A small audio frame classifier, trained from scratch.
Model: 0.607M parameters, log mel input, norm batchnorm, rnn lstm.
Data: trained on single English nouns, adjectives and verbs, spoken by a formant synthesiser in many voices, 78125 training examples, 3.4 epochs.
Rows from block 5, named by matrix and row number. Each number is 128 + 32 x the weight over its row's rms, rounded and kept within 0 to 255. All counts start at 0. Numbers have three digits each.
# weight_ih_l0: LSTM input weights (gates i, f, g, o stacked) (model.rnn.1.rnn.weight_ih_l0, 384x96), inputs 0-95
weight_ih_l0.208:137145223104152166155176167067088116107133159126176097164084151114096136096161152102055178120115143160159170076123163132157136116063125079101121126086146113131160119078129089086159105187108080138156157164176156131160158119075134119189096134096136129138127100134115094121117090127112140149
weight_ih_l0.209:077110119156083121105106107169160144148085129140098133080160106104114092130165105072089104198175084115130103133176128080088156083100160150111143094127143151151136152069189155202138125120147125157099105117130108110120065152142166124125143164217115136093116147156137146079107153171195141096
weight_ih_l0.210:139169152168134101170160113072136156186113154151099112150100135132155089082126118119121113194046110144144133148055096170161094112121127089169116091138118086122102131163093111113089093127146104103116081161092114155111151127168109179131151130131073157179182187109107101128144128063103203124
weight_ih_l0.211:063135151098168142140130106158095116096126128128129135130069201087119113182101148106127106102135180208187094140128115112117107129122163149144163159162114148220142149099069167087131096102089149129120144061094164106051105131102136138098097126088123147119124149120132140050171118118132141169
weight_ih_l0.212:189096181156120121166161112102098108152170113152077126144095172155126094122182091138112131146156111132138101134129097103150121111173132157166136121099098106146087177154094110119149113140186119106115104109124126173080158200134114079127188123160166071114074053210145174115118131190147125103
weight_ih_l0.213:082119154131055138125128094177081093119103122191079093104093106184110133145129160133136158128135102117155107125111133169153081113144145104127165136043126126062088085193164209154120221184107182119135115128124168126125156138141145140137136125062114119137124114096133174147091128141128118119
weight_ih_l0.214:149076134133116142115193137142115128142119136154156131138105128111126154160158152058090152085127100123170174120104119180188100147077156123149084135172107109069081129058087092140155166120164151114108140149117095134092082081154068155155148173133156119111161120113204121203122172151080105104
weight_ih_l0.215:112113109112155156109109098110119135157099099126132106104157147139133121125138073106096107119133088102160163063099135149164176084080099147117150113169126103141146117180173163169161136169071144187154112145119075167122090147147169147135244157054146149115168118065118096101124149074152098122
weight_ih_l0.216:153135094138153127160125191116062178111056155154125113189112148165104086116179068132083112142150150086166150193133124107129144195161119188116128130147081147100117138103142141075114160123085149150103089138146124158154159137102079126098138154167084178160085086155104073134150097138178122124
weight_ih_l0.217:142095150144084077148128135097192154163091166135122141190122161140160134107145117112094087050151137061173117148177055147161178104154099162148163133122163114118073149111073163128187131187118115114126131110117107198127068134120127134130135141186098083088103095163117114128134161122142101101
weight_ih_l0.218:123133175123146129139118143158133080163101095074133125081171134150048154202095112137134118154111161170163138094101133142121113124123173147150111131091073101155070070187146138100079122122102122129178097117154134142089103076121124157134081128137125148148045188159087078065105157162110127150
weight_ih_l0.219:171152132132128113140093110086132197111110163195113185129119086061156127105126130103111151106068172121144165169067102111135058088166134136105158104138159117128144083120119111075172226105132102120143126099071104122152108128111086124147107122106150121123128162181089157137123158142103107052
weight_ih_l0.220:129103119122096160116087160120135177126160162145164134165129078102113142148113153100072077163150131110202100090116128134154106137090181206146101102127136180192075088118095107152113069178162119092155111147182108146098086101141176110124116159119148134080118126142094088137142172181188094137
weight_ih_l0.221:136172085120170157136103121099187163153130174080112121151125096129148115112102117073133073176182157101142202140175123099123167128110133133099101070172092113140215129116103152117081031131128171089118144125155144131134164126130113092111184136163117118133129172132090061134149137152116174142
weight_ih_l0.222:183128119158133115099145110106159127058111096161104120130132133180138175086156138144189099173146132128095091091192133175087054101153127203090043158100120156170104054139096154114143132112145153123156116153139104116173138172104112152163097109117119134172123080090083134147124110120144083111
weight_ih_l0.223:137149069148180139108174166109120090117110174131112124130136111114061139099147083130110115144149128167189101120120100092116204127063104135128071123162176094118125087123178106140143111170151158184131166200132139144073127151152160135111198124170098125175098136121115088138058108133146152077
weight_ih_l0.224:099144153093158164134141118120156144155210123131136220157098067141093126207150108129079147113066100112106120161127076142163117173118155140138193108084059181128131147152103126157107092168123127165115156120122100141069106170144164134112170135188122099134116093164137070137118135106104114138
weight_ih_l0.225:155141114107179109126123138051132137125144135113108174124121099099078121120113138105110136144126144134093071148177125162117167188119107136160162108098176104154126207158115168055156100136102117129096158111079161173153136154172153067092102111109186090130144098189170121111089156101175199104
weight_ih_l0.226:104112139117125106141117134140154105075120183164140093100106096131084108091140164150133170106114189156117049163156133119206174042081146126111129080178121167148092099120159134171128122140119138155177088145096160095152110141134106151121183119126219121107105077136182129110175099100146123121
weight_ih_l0.227:143138152154161084137092115183088081095144117059138207124202179119070108213143164138088116138140124153108114130092167110105108155152092089151150163081125108076124109125135139124110139166126151093131120147124109133087107102094096137128128171198097162160116133135124146136116122143148236122
weight_ih_l0.228:137158133123176106116196188162177118112128153155138131175108153097108127127111191200149129163186110132159132137106092176117048152138110060146103124103180116115123101066085156130122085158083113106116152110179100190110161114129100107092119175165134129150115169088133109103116105059139122139
weight_ih_l0.229:133114104120116143152115155124120138122091119075139126115218134124094068153172156131089106106142165108155110134150168159099118153162164195181076066135105095121127153089158099043080056127161114119144133167138121075112171145078085176144135125109137115070151174112181105123127141141135150164
weight_ih_l0.230:079097104079167113103148071134104168148111136206139117111076217129107161108114170142102136149198107123109129104139132109131093114133115114133138152167122143105138156080126118141076103136080143132088117060107108139083143085147142128151145143078156202158106129156115179068146133074158178179
weight_ih_l0.231:158148080148111131151174120102200155092195188155145049134152156178135112129133121130123110122143102072124118076118147138122117130168130119120219093078151076099110182130116093115141122083106152099131124093151172169106150103117127136200111164130183162101167137107149139109088116118106177075
weight_ih_l0.232:167116084121158155127117110144142180169122166127157132141134131184118184104119162105145082147153132137094137111144105146155103114210143106097156176172166117156136085118070067090094117125106104153110110146170155101126172079064118124113068132077104189179132073056125126091112127095114130178
weight_ih_l0.233:131130136072160119116172092041136121082136061165119151102130135141111126108120122077161143131133149118077120123164077062165139167096113145186127216122165101135167108141098156117125095160056137133095105124158160121139153103172110110180075122154129194109095148137124137126104132066111086167
weight_ih_l0.234:037156126101118138127168119110156079123091151166132127157083089156073138111151158133181169146191145122065133105120093068136159179156163181076107117128115076173099102135162110115144185072050118150131140110121155161126128134149139150123179146118108108100122120114108140102093169120188087124
weight_ih_l0.235:139163108111107156161146097201085138109111078075158139131082139150129147104138135109074105130121120100110128125129112105126156182150178099124158167137134154217126122144130147138154163092115068075079110106086086182110071077141161150185135135081141128088122090162168084130168163172136165175
weight_ih_l0.236:141155137108133167139164160076148077066108124157130060183163146114114096102143191119126118167127153088166109143129100127126105181145107120150117110100101132089077083124192080171169163097072176148155144145135099124141172148148105188105088089148169089071176157131074102113128098148130106102
weight_ih_l0.237:106087171165093058058099129139090083069100132124180166083154201101114120129065142139171147150143115186130115114145054143171127087105175125109147110090107141124155175085090108175129131110134165149114109161139153107164125113156127124109166116135159148168126122076107100188129165156126106174
weight_ih_l0.238:112073090091144102178107106142124082137086128128175119114114152136103150165123146094179216107103141137138170145128167081124097181137192107119180103134161129122096179123148129161106148098098201119116151138174115150102101108069132135081122142159125134048138082154114158123130184194103152093
weight_ih_l0.239:139098118087182121109100120144130087101121135079095086178174132138129135139095077126058133046087108159114119114157117126204099203174152148150168116127178146101064182109131070127098144137136113141121145146130127136107121077114153116192144160127122098171110149111174152147140148102071186107
weight_ih_l0.240:120127132170091131135121103141133172131233127142088120163138145096156162130143139092178116119118087142136104152111157133063098121117102112078144172143100115150132070072158125105100134100109128138120095018088106131140150138076129221187120120153134131170113139141141070149138123082174127163
weight_ih_l0.241:130150108198192125092169119107081109092078178112137083094169138141101178131130117116142026123121100141114127165162142113074139099152144166122104122156124099164068142172064066110148123142086118133132109095109173124160157167145144111124145115156141152141109151118108097096059169161125195142
weight_ih_l0.242:149118163089083121132168146080115131158132188125163087165112137075152191175095096109083144130148147099138100160101153110143125153125080149091084122152057145117198102128079137102158136091106157160162166152116177152128213140106104127146127149105060149081093180089149159120116106092096107137
weight_ih_l0.243:157121127130140030087105154134143117107129159132148138163081109137100157114124101080130053102125146124125162163078207192141110170128133167109171095142161092075141138139096197035099123111074095115130144136116133090109141110078164162105110129136142111123139145108159163154149124158102174178
weight_ih_l0.244:110124078161048132117146057096147075119113143132088198125103195101103112125164110154100090124165103135117132060121081169125140131068113147138157145107155174123118141144083124130133066122139220190101127175088144125130114155114108111122118139118194146112171104127119109111122068097146130166
weight_ih_l0.245:139118057149121113147176093105121142137155143120161121138140114041155133152108151107130130116201179101106106091169071093094152202133113178102153094194111192178116126124113101123143096143162163070150117069091158116130085095100154124085118121113140107134101182113155111131141085163177113158
weight_ih_l0.246:159110133167116122157121150077169089114135072147177134125136141099151221088156155141117152146147163100134124131145183151153114097116154119169196137066088155182129134093092153188191097144100157051091115152112163108128086128152168090085109111073136124109060109109123105121115154143098131137
weight_ih_l0.247:053122140134160146133158126172080126076094120129168127167088159168155143134144161211152087137144197159116139108144133094121086092105148100167102146136123120198114138136143109126140160094188155083111118152100101085092173104153099182106132083153091163153098093089128069129162195108124142157
weight_ih_l0.248:078130114128128124138134098084108139179096194155116131127077114093117114140130084101193160131185132146144143120151132068105168064129124117055141156125142173188101135101101095063132126150080105075100102089144146143149147185121099185099170114115198161182157099112144116130152136091147154164
weight_ih_l0.249:130091147067131082095128168127123152169135062142139111165104135116183159138166129135130132193163139136141140150086180105076175096103098107117070137133122101163138167141156112141151085135109163065119188145063133126160119089133094101155099144144154081148146082091179116110193120137157183065
weight_ih_l0.250:103088145173125102146088100155124147079099106049085114150157110175162149132148161182141143125168057092123165186099096100175142124143122179145212113135104150124125134080144152147088118167118096132119182100103128105099148109108167100077161144136088062160121172088153127161170123146102094124
weight_ih_l0.251:184103118119132174120160138155197123130123114082122117157102094120065148183100089092029177115081144150119119160175154183180113110115140100131091138075130090140180177101135143107156110095121162095114105130165169113129107182129151102118123117190187111140103139176148103135118176110102100100
weight_ih_l0.252:073115113157085117121118112158134132154115108173181127099130130195145212107171093183113088157085131156145153106168118122076109082120173168187120121116104073138138126143143086144154112142108126149188095065145132154116150122159077143153085068118116105155142092094166135188181075125107110145
weight_ih_l0.253:113143177149184132160152083149133121135141102103113118090154108159132144141107084165166146086064107186136130143079115168104146115065099115083104128149091130127104072128111169171116230153105111083139122103094114136160100155136156108170210095149102064128085122136161142180089158145130145148
weight_ih_l0.254:061137075162123131127153123143188162122096129109155108137128184186179112122153185101061156127097130115045114106174114146146123134104079160119175137192093093175079101128095127117149110125112150100167118157114106115106149183081143161203114100109168079147083157125152111138085098138120133131
weight_ih_l0.255:151142093144149130146072111073180187163166079174170157153156141136049159123081123135152172144158153135124173150158146112205127118112080143157099137161131141117133140142111144116160088087104155141136126123184102100133131079105116071121144121046145089105117210158157174126148133167118093116
weight_ih_l0.256:172129114118114208165073153143132180048171102161156098155125105106138127121092089104090117118153075128142153118157063083126149131101109151070186132104124147185124126114199165110127124111088179106161188114114157135141166190148142135129104116196099109121178116141122127107098133084141099156
weight_ih_l0.257:108110166128118183180130095101110183089105163127121125155109139089144150155141159089156129153133136160133114128178102090083063071104171093079109163130099099079172142140174112149087146077062166150141063117156086114150105146120153098133159094131200139114094075191143109120161150098138106156
weight_ih_l0.258:102150124132167141137136100139095097181172146150193119171071123165155115128099147165129110112105109177054084125198080102130091084129154105107136124150132126130142053121176172109111162110086149137192129121090163061146100114065109136169123119118086092113073162156133158164143094089157134126
weight_ih_l0.259:109154166106138126138092151096164058128157169148089134099157139113142115140146159114146138087109120159118154163159056163147078059122144077142170120100102127110083107139076106165155111151171112142211114134168134087147101191138115111135119173073040096153140123156106150122122166101124132196
weight_ih_l0.260:100103156085116091144150190139110134167148119155117140134148132156076110064069164126111116089110201099143055113094119154138137104096163133148118122154107109133184148085110113114164144146186158147076088149141127118072135224151121092129097170100101089131125104123126068113138133132105212144
weight_ih_l0.261:115122205096107171119149125137139113122128128187103133107136096070161118116196173112104091148115127131126132108076118120012048126126190121134101101129130104093115176129168074084137157153133117167086162127096066159122095115149170128085109131121103155130165145080156153149121148175161123143
weight_ih_l0.262:168116114110109113102174132129161109169114138120210095153161103123158111121108040099131158146121099133132110097152141187093114180098105126148136085142120079136083152124144175135183101166093099104164107201076104170190125129131116145139088167140158162137141128085178155088061146142125106185
weight_ih_l0.263:155151120151150141130141132126100116116114168148137097191075069180144095127126186127152139121141144124156102074113190110171143222130116048088193172130122141105111098120125143138157172118071094136111186119104120118096108049134158107148071130089174169137139124085147115122078136154119145117
weight_ih_l0.264:184083130193085148122162095076144123182120135114146099130142120175159132093117109151112124137131086133126175099125143125154086095155154134118125140083140155177166100157161150166038143075082149060127103174106076138140117170150154143130130080086154168159134081117119144147184114093098150198
weight_ih_l0.265:189167116170161102180084136126136136060138036118053070158105123138123103205126137139112136169085133134132098095151141094172162107134092083115135142110119167139105139116106119152162157094173135111109108106141149137136130148075103194149149106179135166155093120143128172162148045104147118130
weight_ih_l0.266:136134133119130128153155114142127158100156106105084125099164104140118155132106123102158131147188084194156111152083176154146153192100153169128095172134125110150150131110119132100094096051147185094124181116097120139114160160100047187079095037117061152101155175151123123128117119173133104109
weight_ih_l0.267:143083109138115131079133148107130105198121144119140130116121120177130135164078066164161124153143193134118154147122107212132151175115168103078085182068099120137082107107092097170147119102107162134100129117110122095143177131200091130134225147123140100124110149132124078127126184122080087128
weight_ih_l0.268:147138111073138154107104090139153177185106137086101117135113116136115107183191103177058081113153130147146174131197121128135222087117141159130116112157134113126108086092131123108089175152087142087090174184076131098133105146127146105112142121198127132117101147147126113099172064159137141077
weight_ih_l0.269:114172130182172106081102137159140127164102095099091094080101033145114160112055111124136114100114161147099158145115087132098099158151179121084078150137136206099124111086110165125161130166111178096121124121114100160143158143112104224116163110139101125120142169114107176148174147094139127162
weight_ih_l0.270:084114162154119105145126117141152163132132122152112157149199094129068094130108159164115134109057167084149111120117173139133160177112139055105135145139108169163133159156056153149120123179189162156145104125187144143129155123146132120129099037146131118176141107109146140026118072130151130114
weight_ih_l0.271:101131119126159136164113117105162170090143097086084119099136130159180080062207191191142049191114118117129119110119118122155146150150177144143129134134100178132112107163088130119114039114098116119120080116162138104158121111131134169160102140117175090134159133078073075136085126097152147104
weight_ih_l0.272:146197137156114082082126122161120137142130144136084086099101187102100141147139114079155099188156134153155172146114182100126107067115119113143163108114121115134073107168146148154088140122065136088037119125105104093094164102174050128177125147115167108107187108098080120130096114166123129164